A small self-supervised audio encoder (BEST-RQ), trained from scratch: mfcc input, activation relu.
Rows from block 7, named by matrix and row number. Each number is 500 + 25 x the weight over its row's rms, rounded and kept within 0 to 999. All counts start at 0. Numbers have three digits each. After the name is the row's rms in percent of the matrix's.
# convs2: second depthwise width-17 conv (model.blocks.7.convs.2.weight, 144x1x17), a 17 kernel
convs2.0 078:512526528535527511526504537513506514535532537529496
convs2.1 090:488514485495493507452446477504486504474447486482503
convs2.2 132:516519524521538535523520460468469472489489504484477
convs2.3 102:527505531543500517553524542500484483477510483507511
convs2.4 091:513480511498472518480479548554520507510471486498468
convs2.5 108:504489511518511552544544531511497476467494501490480
convs2.6 087:482483472455454453468504493518509510510498500509534
convs2.7 079:544498534515505533527517532498480506475515506553508
convs2.8 101:535532549536514494466490505471491517474472511486487
convs2.9 102:477510536496509450470481491530514545496509521494533
convs2.10 080:508537470505512477493505479494482555514510534517545
convs2.11 073:494530488494493490557493507500500523514525503518566
convs2.12 101:487516487511447518542469523515498532500487462489521
convs2.13 062:462472490481499460486466463493493489463498462481482
convs2.14 072:506497499437477500496510462486486496474480464462486
convs2.15 114:510495481470477440482515505504521543534529515504507
convs2.16 108:502488517495481484479462516525524520501533527540548
convs2.17 108:506518517522522529508486485450457469509540510478494
convs2.18 127:495495506483497507476460550564521493500498498470491
convs2.19 117:501518501514505492504510557556525511475483481481467
convs2.20 089:500486524504470482464520484467511478514478463481449
convs2.21 097:484493499475495508494463448474474471531547497498506
convs2.22 130:492470496516498511456523510498535504541525466512456
convs2.23 086:554528529540528488509505508500488492510532528534517
convs2.24 117:490536496499498459520475505514482540504525518470550
convs2.25 128:511492522524516522489486466463472441476517524506499
convs2.26 106:451516504501483503516448498514484522505551492498531
convs2.27 127:458468458490466498486502540514499497496490477463474
convs2.28 080:452485474480473466487483510483459461517479488513495
convs2.29 099:453495487463471478506500490525513516513504520522557
convs2.30 109:471497507506512461492523537559511485524487468508518
convs2.31 061:509463498519458523461451511476475476489505485513514
convs2.32 126:480540474497495487538467492495486542468518495471531
convs2.33 131:489484500489465460484491485493473510538561525505490
convs2.34 100:515483510501527528506531499490566513532535514512482
convs2.35 093:484504524478492490445488458490461456487482489499504
convs2.36 077:507456495474464540475517493466499487469469495471498
convs2.37 082:539517487544528499536515486447493512503528511511508
convs2.38 056:490471474482487468457467480504482486492468499550509
convs2.39 090:488515476506493506535513527455447471468482487485487
convs2.40 061:493496498480494535456448504503493498502459470506462
convs2.41 109:471509510501465472516482484501519542530439504503501
convs2.42 099:528504506505480494512534517500497479532566541501485
convs2.43 038:513468527505483506469542507530553485491471482492480
convs2.44 086:541518517535525492525507500450463499457496493497508
convs2.45 076:516522529507501481519507503542564538505518493485483
convs2.46 124:496498495465449453445479484511517515507502498507510
convs2.47 120:497516448511507505521449498513481519455528526494494
convs2.48 105:537517518497539454467502513477483510500463494537495
convs2.49 061:523502497531491482526463508513547487535529494492544
convs2.50 091:505496534540528506489459531492500476481482448485498
convs2.51 089:508554478523484510531499531502492529493536504455508
convs2.52 093:527542490527485500516527509478503515468536512486551
convs2.53 081:497459513478484536481480506478485459492449472509504
convs2.54 101:527548499532509515520534523483523516500462483510535
convs2.55 120:507526514497508510498470464484472465449457496477488
convs2.56 108:467513472484492454516492537541514524492488468471503
convs2.57 115:531525531533515511497555496476482507491533532507523
convs2.58 090:459459456479481523536528503500509511499482500474475
convs2.59 112:525517532519536522503483452475470473474470505494490
convs2.60 054:492473483488506523469497478510476487494439513469459
convs2.61 083:523546505547533499518535507506517511507536511517529
convs2.62 096:493495509475487529510518472491464464473448463498488
convs2.63 139:507495489526496479498561524470458462476511503506510
convs2.64 075:486455472501503501470479514525483468464470465480483
convs2.65 094:524486470502485483460438490496514490517490493461477
convs2.66 183:496489477474470470481476506518540543533532514514516
convs2.67 088:518493487485482538522492464457479462511474461497485
convs2.68 185:487484486479489495502513518530532545540540533519519
convs2.69 091:527483469518520513484499453467466489508462498508462
convs2.70 088:517517499510491485543510529523555505513531545512508
convs2.71 088:468489498480520473467452451493500499527522526504513
convs2.72 116:506468514464488528495515463515541491525503501521450
convs2.73 095:483529491526505460537513506532500527496534534486536
convs2.74 105:473484489485510490514515504549499544545509531524527
convs2.75 129:539558507497490521503477476474469476467475504505501
convs2.76 067:508504474489512453537539510548534517523494490501495
convs2.77 095:488511492508535532533542537536497498467503533508516
convs2.78 088:531495530506505532477549522532503469533514522522498
convs2.79 101:504521525521517507482459453464478480492517521528529
convs2.80 071:484493530533467488475462495508490490480450474478473
convs2.81 102:519517496493483522520535554531531511473462510506519
convs2.82 082:510491523490470492452489482486505461472473478500451
convs2.83 070:546516532503501521526525512506555516521530515515514
convs2.84 084:477506501511511473510461482459455463472480488478485
convs2.85 093:536469512493488497464526514531540492511471466502465
convs2.86 108:474447449478480481476508510483486494484496505484461
convs2.87 050:507499475481480492477516515520529524518499459447462
convs2.88 138:490501521534536550505483466451481481488490494491490
convs2.89 143:500502488511503487542505440436501519513507502500502
convs2.90 088:477473453470491505486485477479479476475457507492466
convs2.91 070:481521498507548486522526518494466522511537549491508
convs2.92 086:500485489513487509484455506511544495450468457504507
convs2.93 076:496464470491531510484498496500469479504501469459445
convs2.94 103:497496497518533528525529466460448500506507490467486
convs2.95 077:454465480474471485485490463467469489509512524511517
convs2.96 074:511482477527527518534529544540536498500513518505524
convs2.97 078:464462479457504483494494505526528535530524532509498
convs2.98 105:521526496506481479511502483478476473493578513491511
convs2.99 133:521482492539480514472492536471525484491529475529462
convs2.100 108:540491490480464494464451493487498474464474485482490
convs2.101 102:502485482466450532479507496516523504531512478521545
convs2.102 150:512535542528520508497483469452460482491512512508517
convs2.103 090:547489547536493504504529511477524484477531497528510
convs2.104 072:491492515483477453478487469473479509451502480480465
convs2.105 093:511535492512551506535532523514516474489474507517536
convs2.106 138:456492529497525472483512497522479483527486554475484
convs2.107 124:520466534473502517482529474502504479536468498529462
convs2.108 084:495521463478480504520498527469467512466478460504536
convs2.109 121:525519522533516511517522460452467507522523516525509
convs2.110 131:496499500507509491476472555556533515489524504478520
convs2.111 101:474533510538517522511484499483467460451506512477501
convs2.112 095:496533499500476479458459476490490510486510483449470
convs2.113 037:523509534532502522515532465485515465466527524509525
convs2.114 080:526522485521508490508513500533518500554513489546541
convs2.115 089:457478481519504486451473508499490451508498478489468
convs2.116 106:509516511506489461475451482557528474492499484497508
convs2.117 095:521541454498516515516505544487478497473519505535527
convs2.118 061:467488490488444495474493466472487514502482478474461
convs2.119 083:453477494484455480492444505508521500496511503486466
convs2.120 109:505513501508509515455453496518541511505477474480546
convs2.121 083:466521491490515514554527522520465534519530505495513
convs2.122 069:496525488508532501537533494485465521532522518520545
convs2.123 096:491499490484520506543551527534483513487471486459488
convs2.124 084:510516494516518515526518524489477496436517521540529
convs2.125 109:467525475493495506519488450486481536543519521489523
convs2.126 058:549505483512512520523554509470503528536488518515495
convs2.127 077:478477459477505508471502531503491519483454466485465
convs2.128 130:498530496476474521539494473486493531513482458521542
convs2.129 074:503490501489513504496491471492484453514479473458440
convs2.130 073:480495477528513491508489539526510503539556518531484
convs2.131 094:483473514500518511446494485541534492501468478512465
convs2.132 081:454514529455512523506463492511496490549507490499477
convs2.133 092:524492499520505512508545524503520508547546522515535
convs2.134 068:516498533509470493509500517475422494472488492506492
convs2.135 143:510527510491475484473464459450480490502519525520526
convs2.136 078:487506497516494501482477465467455470485491531540533
convs2.137 077:526507501523509503549502527537511525529544535506507
convs2.138 122:487484501480481518536453516551503493457483515518501
convs2.139 076:502498504501492501474491470443433483478498483508494
convs2.140 081:486456486515491498470473510499510497536486492469440
convs2.141 091:492523478525486487500471459453446489490495500478512
convs2.142 105:490502486496490495497511539516534527536567512520505
convs2.143 201:497480494527482476516538549542537505491481486502474